{"model": "image VQ-VAE", "dataset": "short English words printed on busy colour backdrops", "train_examples": 90422, "image_size": 32, "grayscale": true, "crop_scale_min": 0.8, "horizontal_flip": false, "bottleneck": "vq", "downsampling_factor": 4, "encoder_arch": "xception", "encoder_norm": "groupnorm", "encoder_activation": "leaky_relu", "encoder_weight_standardization": false, "encoder_depths": [3, 3, 3], "encoder_kernel_size": 3, "encoder_stem": "deep", "encoder_widths": [128, 192, 288], "loss": "l1", "latent_channels": 8, "decoder_norm": "batchnorm", "decoder_activation": "silu", "decoder_widths": [64, 128, 192], "decoder_blocks_per_level": 3, "decoder_block": "bottleneck", "decoder_attention": false, "decoder_upsampling": "transposed_conv", "codebook_size": 1024, "init": "torch_default", "residual_init": "scaled_by_depth", "optimizer": "muon", "muon_scale": "match_rms_adamw", "learning_rate": 0.0028, "momentum": 0.9, "nesterov": false, "orthogonalizer": "newton_schulz_5", "adamw_lr_other_params": 0.0015, "max_steps": 6900, "batch_size": 64, "epochs": 4.9, "lr_schedule": "cosine_restarts", "final_lr_fraction": 0, "warmup_steps": 340, "weight_decay": 0.2, "adamw_weight_decay_other_params": 0}
Rows from block 1 of the decoder, named by matrix and row number. Each number is 500 + 25 x the weight over the matrix's rms, rounded and kept within 0 to 999. All counts start at 0. Numbers have three digits each.
# convs1: 3x3 conv (decoder.mid.1.convs.1.weight, 96x96x3x3), inputs 66-71, a 3x3 kernel for each
convs1.0:504510497527501497502489484492496501513533510506503498509488496482486515488491500523501501508496495493518471487480493476496504472508485474492466454489489450506490
convs1.1:488486483499507510497533516486488503504532484475491471469424508536527499505484494491476541493505508487524463516449475517533528511492560500477487497498466495486496
convs1.2:482490499537517484507511516505498510492527475504540501503503500489572494512510528520530506502494443512434475479508497472552465504535461472503469492482477482474476
convs1.3:449482499506528492487500518495466546535542537505502483517479522504538480520456512496472479499543498516501517501484470497539480476518500518516486520491504490467451
convs1.4:486491486501511501493458488516474516534498496545501509490467511487491514531483503463484529564489500492543500533530500561447510524492494547527499531522502508532489
convs1.5:510536512515463473502527487496513494504557522491528479506475472493478491509547529505482485490498493507518499542506548501479475504581539478456466476476477517485489
convs1.6:502496496539503525506404515521490482494506488533540530553480513518493483502531465513526522487488535511500440485494486515488491490529523509509471503491468482464470
convs1.7:489469475485524496472484475488466460500525450500502464529523513525482487512515520505510487492513503536548493492549527475503506508492519540536472501514496506524515
convs1.8:479497477482471505486529493531474512508466428500498513515504497470536487514511505509435527511557510531478530503524502474503550489518519491494467537502479508496503
convs1.9:498473490479519520513539510535554522511519517509514511482477493454465493486476481507497506502463521504468525486470492486456449491537488533536534514524520493492496
convs1.10:502490500526551500500473466478506525494472524452474507507498487553489523521546490496527510493506472464507498537482493526477476571500570498508508488517508493494525
convs1.11:495545530442492501477482518508472474519476488452497534466536484465459519489493530504539495503528494493523522498492450493500443507497484495484488473461501470507534
convs1.12:514501418476508471493510480472540485523506466483513506517475492449497475484461490557426545545505510524497513506508519508490474507486501488488498503473504504490497
convs1.13:523481463512499464498492449480495467493505489494516483520508496517484499472462485512481494508506492510508509504507528505506525504492505482485500500514515496512506
convs1.14:491444490513528506495493543511504525549517534514520496511503482514525523532491524510523516534470502514506476519543510494452509513544523496520490488491512507487506
convs1.15:499474449514507513521528527500536504527514482507466483514456530518519439510511471463458464468478444515517494502480535478508483516485492512490531498493503497483449
convs1.16:519578546504470509514479493507494460495446491482505526482449544484534522518504470527511493501485490486533517486563531487491472525514495506515489516501504522520511
convs1.17:513523521479490506502523503491510486528487456505506521489454478506491487483498470516449466519510557512475520510521513473490486503520510504511526498530513499478475
convs1.18:494506518476527509478509483497493514508496524512472534478495522479460524460506549528538515523536516556490493523506518484524496496498537445444477429434453462443471
convs1.19:523483467486519540514530486480467482494470507487463468523510480501495483494460506514611497501486515503515479544526478484562521516502519501457485485504499476505502
convs1.20:556530538479508508502469428537511497524483505490493491509491514482484498459503511494466472475470488481528505504551513526520518501470539489449457471441468477473469
convs1.21:478489488527465494498476512492491469489538499504505490478487450498477485484506510520498488469514484517530495494509517528477492504513469560574530550513550519504534
convs1.22:461484512516488511528503508497514504484511481454523507475504502536501485512561459487482508476471500464498499497500478461474481486470474477512482475497463475476447
convs1.23:492510505522510527501518492491534514487505506479518487508457487523511525498477452484488498502493468514520515519498470518474569507517501490518496485519519499486524
convs1.24:490510508464472517506501496471491486504542549500494496483444494499491522520515534484483470496508495531546521487473482489475478480493502479464487503510468541522501
convs1.25:514526469522509482509504467521515530481496498445508503482527478485511473521530490508487556486463536480521531467487496485476463521525493488474479454491471465483501
convs1.26:466494513491503443521519474526523491493478483525489470488534493488499499487495522469525501494500492490505506497493500507488518490496482513495484503494497490512498
convs1.27:454495465467512503458497523481489552477501536491478503478482501508498486448495491501551521535534511553565527543580513570482530531506504473491509498487500490482507
convs1.28:496475486480497493492478497486502516486491495484494505467466497481525504494526492504498503515535504505508496492481514499515492484494472451450456438421471472444453
convs1.29:488509460500507477494475524529455502543516517486531484495468511470524516491492462514505470514499511496493504529504541507524490501494495450450483424435472439479474
convs1.30:476543537522426465518482481501518505468489494497506499499436480524477470561525507511464496511482538505455516502477509479531508521500502530495514487519505507474510
convs1.31:497501525530490498466507488482507488491478466493502517519497497490482483490488496517494514490490493517513519492519536523523508499537499509521528510518535520520499
convs1.32:497481484487509510514479491482497511519557545469473507496514517474475521501527493495489486502542492493498479482529488510508519514489471500505464554522505476450455
convs1.33:486476493510533494554560497493553470499501486500515534482450478505457474486497500498349525504465543485493531450495511452501541490514507512534526507496504495486529
convs1.34:509472524500461466487526509508542527452545511499482503491489512466509518493491514518475524520513481515509506503482479484491468470452501492450476447459439488469439
convs1.35:522431482471548527492571502479476499537502519461476518522527484541441481455522517539500477526564509454489469512527486489496477494489499492495490524531477524489516
convs1.36:468506522481514524486495504512536494495452465483499495513492501506529525502529532494478495511520502520522494514485494525541508503502503491496490473456459492512479
convs1.37:506462492512511519493495518510534506512550536529482487465511488503530499515498488536494461534486506488499508513509510468506477501500479480473488485478480478478479
convs1.38:507488479499539521529537488463477511476462507493505502499547506517436512502505452547513483531495497498493506536548506501443515525485544489471506487444460483453479
convs1.39:509505508507515513479537513511492489492495465515460499524495504515503494506465471477464503471549506511488522514513527519516461493502506510522505522514509511506524
convs1.40:477539508546462532483475500490521482494480515528481495487503528534512500501504522460487523531506478516525478499487508534570514503527487485438496495513484521523510
convs1.41:550499476537504506493489486512533517493509460510511518501502500469529489512508507477513511532608510513577548494497468494534496507485503523496497504513502494479492
convs1.42:447495505491429533478437544495461557518508502478502522457519498518480477524452496458600502506512561475481538508479492455488484504467489487483513499455514494504496
convs1.43:476483529487489489502512477483471506517446509517506509522492476520548492486486471473500522497510537486499524493491496484515479473478490479482476473468468462478458
convs1.44:458518539511482500507466511486521486477490519503506495515489522522546516499442479507545503481486527466473484515489513529541525466457489498469505489497498495477465
convs1.45:524482437550552528455474546498507483539499517479518487496526479493515487519510451469523538482526488510520515568542553494535524500488479529523503528530499533514501
convs1.46:535537491507491491560559494521507521466523531485493512543532525479517491513448510508570517503474482492503502500497482507484472494420503512508466491511504512517489
convs1.47:511530524488505503496467475513482501467505524458503498507548473467535480508498499534483484485504513532535506499541501459502497513480504512507495455466480468494504
convs1.48:490531528516549468517498510507522493474461471417483495513509509516500529504560454489499501511501497479537475518530503519504497531534513494535501495486475536518475
convs1.49:466473500490502474497482533471473507469488492467497504523508471557505457504491477499504493479513498521504513526508462510546502541489482537515504541533515509511496
convs1.50:527530518491509482538464516502530541474464553493464498491528524480490513488566521516545568491491503497497494506504500507487521482549464522489506498483491513486516
convs1.51:498489520498477490499497514476553503495505520508486481481519536470544529467488496511561507514481506499494519481433467495505496516485491484504512471482499523518509
convs1.52:516491492498517493527495489517489475498456457491491473513530514522510491491482500494522491498525506498506487524531519508541528512533508506525502507516486503499488
convs1.53:479508547503549485499494506499501516494503497486482494503474498497498537500516526479470475527514464507495505515528491491537548536531512494521511497452448498539529
convs1.54:500485501510529507464479498480528490522452475518509504508490479506472535529480488496469496543576471505507509493564537514550491514526520501516500497484468480493509
convs1.55:518527507494523519505509505527506501456460535526500500478497508516512513473509484479515506503556490539534530488493482503462454477511445475493503473467475488451503
convs1.56:508505477442565474472501506497476503499522494533522514479473504508504473443488471499499515481519525489477477479534526508502522504549490516507473516470466509461465
convs1.57:550469498509537531487513514485480498536527466438455492508510489528518508491488506496491515500521532512458488488483502473525475475499476502490512496488474517495489
convs1.58:527454523548451486467539512531473489482481504528533536531469495495496471526484494501457532473475451484461528521533508540440529513526492513499490510497516513496524
convs1.59:477499490510491508513483497474526473487506479530532493504519509449470530442457507525535539542541533489509489500508498496490519515507501470461482452377438460457461
convs1.60:482485527416505532487490479532493511471477514508513527504524508515501520533447497506488577493504463485509470543524552529523541515528461485511499471497482531520486
convs1.61:517521557458529454506401474481495507534492490495517493517539510465478480511532455549571465489479513541474488520440471456481494502518520493503500513498480498506495
convs1.62:507481485532550517502498537513473484474480514443483474491503484489480480519476501514478497484461485495512492495488489506511506539525501490437482498476481488487520
convs1.63:509478535519496522456427500477472474483453488510545449525563509501495514514531492519493472498538489501496506527561542559523508546550534543485494519468506499490480
convs1.64:507546541475437486508494478534521487470439522482528553488481490498487478521528511483520481486499485491477502482492519513458521547548512509472481464497490491487524
convs1.65:460490512482530485463516504480498522489491518468517515502511525491474471482516515491573509481470521506514479482472512515495507501501512545543533532532510515516495
convs1.66:549483548491461552519523535517528518535512491478479483516530484501493482520479523515534475501563502494500484497519498468534525453478515500524466543441477509482506
convs1.67:499493492498499505486483495429481498523485513544513530496504496476508491480502477490676540537500538509514504530492489493520528524492481508484444487488501516499478
convs1.68:504475449591524532489465549502509467505498527536486522501488473465512524533511510533437424533484513541523486507547487476496508510486498459445451494475462485491485
convs1.69:503547530461514530476460483523502482529523467517496487519471488475448480479487459497429479469499471494522476455474477514498463477490486499508482521475486515505485
convs1.70:499457493506528519486515512516510482486498532500505516493523500515471506469466495502542496518472490503463515493479489493520496490495493496502520500493496504499474
convs1.71:498541465496496493466485491487468500496481491522478494463481526566489492531470485495563483523501517500499518481452517563454541527470472484492479500510488511531493
convs1.72:532507524543546517490486486509515492535512492522511502484513503475491520501487493481465474526509497511503480497499504501499513495483501457418459460422447477458497
convs1.73:503509501516519500491467493499489470524514491507487496492508498502490496506502499499519496498489487524526507495491500493496507503507513465465479470450486480475507
convs1.74:518527520490497505506530525481481480517526489482517471509486509536496477515511504502519475497539533485496498533462495521487501507520476496481507510512509510514514
convs1.75:534499544561475523460484487490512511488458513495486527514507514490552479516529534496541523490544507473505498470478508479530493496479496500482516496518458493501508
convs1.76:502465534475451504473528514500478515498474540511492503526493504478483570500516510509467507518488499510520515461506478536552507487526537549501532550587526543535521
convs1.77:470479493466521482461489453465486536453548537509525511477521469485528507480477533476508514557482528520499512532507519549521511499475491471521492447516517481502503
convs1.78:476485488544514487510567487490519467496500501439508519505502490474497484479450513531462496477510512474539480505489496516522503450498516493472529515463505474466492
convs1.79:482476516488501516505507495480514485498530507477470481502503476504496476504490492517510520520517539506522524537511490488525475489494499486541491501549506465504457
convs1.80:495503484528519494508504466504491476503534501529518503494496492501487469516511465491511485499539526498507511486489471513530494504483516510523528519517515507534533
convs1.81:491514507477542483514474463463512526503476472476494513482471484551509508474455526512466471521488534468510481466530481495484503490468498518489504531511531505518520
convs1.82:506556507498537387499526503491464471542515524520471483516494484514563497548554456497532505493509521473499461497487505491486526516510474491514483525515474510514474
convs1.83:517554506510509479510498489482468491519510481551462486527464527524525523488530477503536493523560508503509505534551511491484486503498474511492493507520478536504487
convs1.84:462492459471482501530523522484469477423479495470476511522469492533475474508506498504492508492489532514486508512511459526523486468475488504493479512462470524491494
convs1.85:503516528481482504491499517474462459503487458482480480508518530496489495495506522481500501512523488498485478503495469516514487511525524504506509506510512506501512
convs1.86:483495473446564495472487463512517483549543557465457487512497497503501488430475482479471508495511484545469489535517561517472555484484485487535517512535556513541529
convs1.87:471515489497480500505503501521533501494510456511531473524532495489490495555520488542480513488474529516474514540538513492494487455530519511516507455486481488499482
convs1.88:494470499477504496505492485486453466524498517543513491517536484559473502536487485468567539514550545495539498534543497513489519514481497508519499523520493501493490
convs1.89:538502506512428526481437501496502451456485503485479504488498487526501489489495477463393508509520501476495470482553494472510500521414492491489497502487501477472492
convs1.90:494520508497472509539487507484495474476533508506510493509481482501463498520512502483535505466515465493512474480485465450481505486474494450492498459513513472513475
convs1.91:452479506490508471524442509495502489487503497523552483482500502504474475537507506534582449492491517496505476538520508525537531545540515507504527537552476523506508
convs1.92:523493527527461473433511479496481504474514524535479515492502509531498478498476515519480498534551504525536490503508484513456531529526554496469501504486443497514530
convs1.93:506489493543502468512455452475469493482494480477486524483475480469507504475508505484490460539548527518529506504534497479499479484511528489492500494498490480456485
convs1.94:521532473496448536514532489521525480522479489501504482524471497514495520471459513481411543473432470502506510508508534516509525498506504498511512472509524470484513
convs1.95:473485496539453487477449475533470506481505508512479492461438482493495515518496497496503530479476479506486525518501515512541535511506555464506478494471523477467494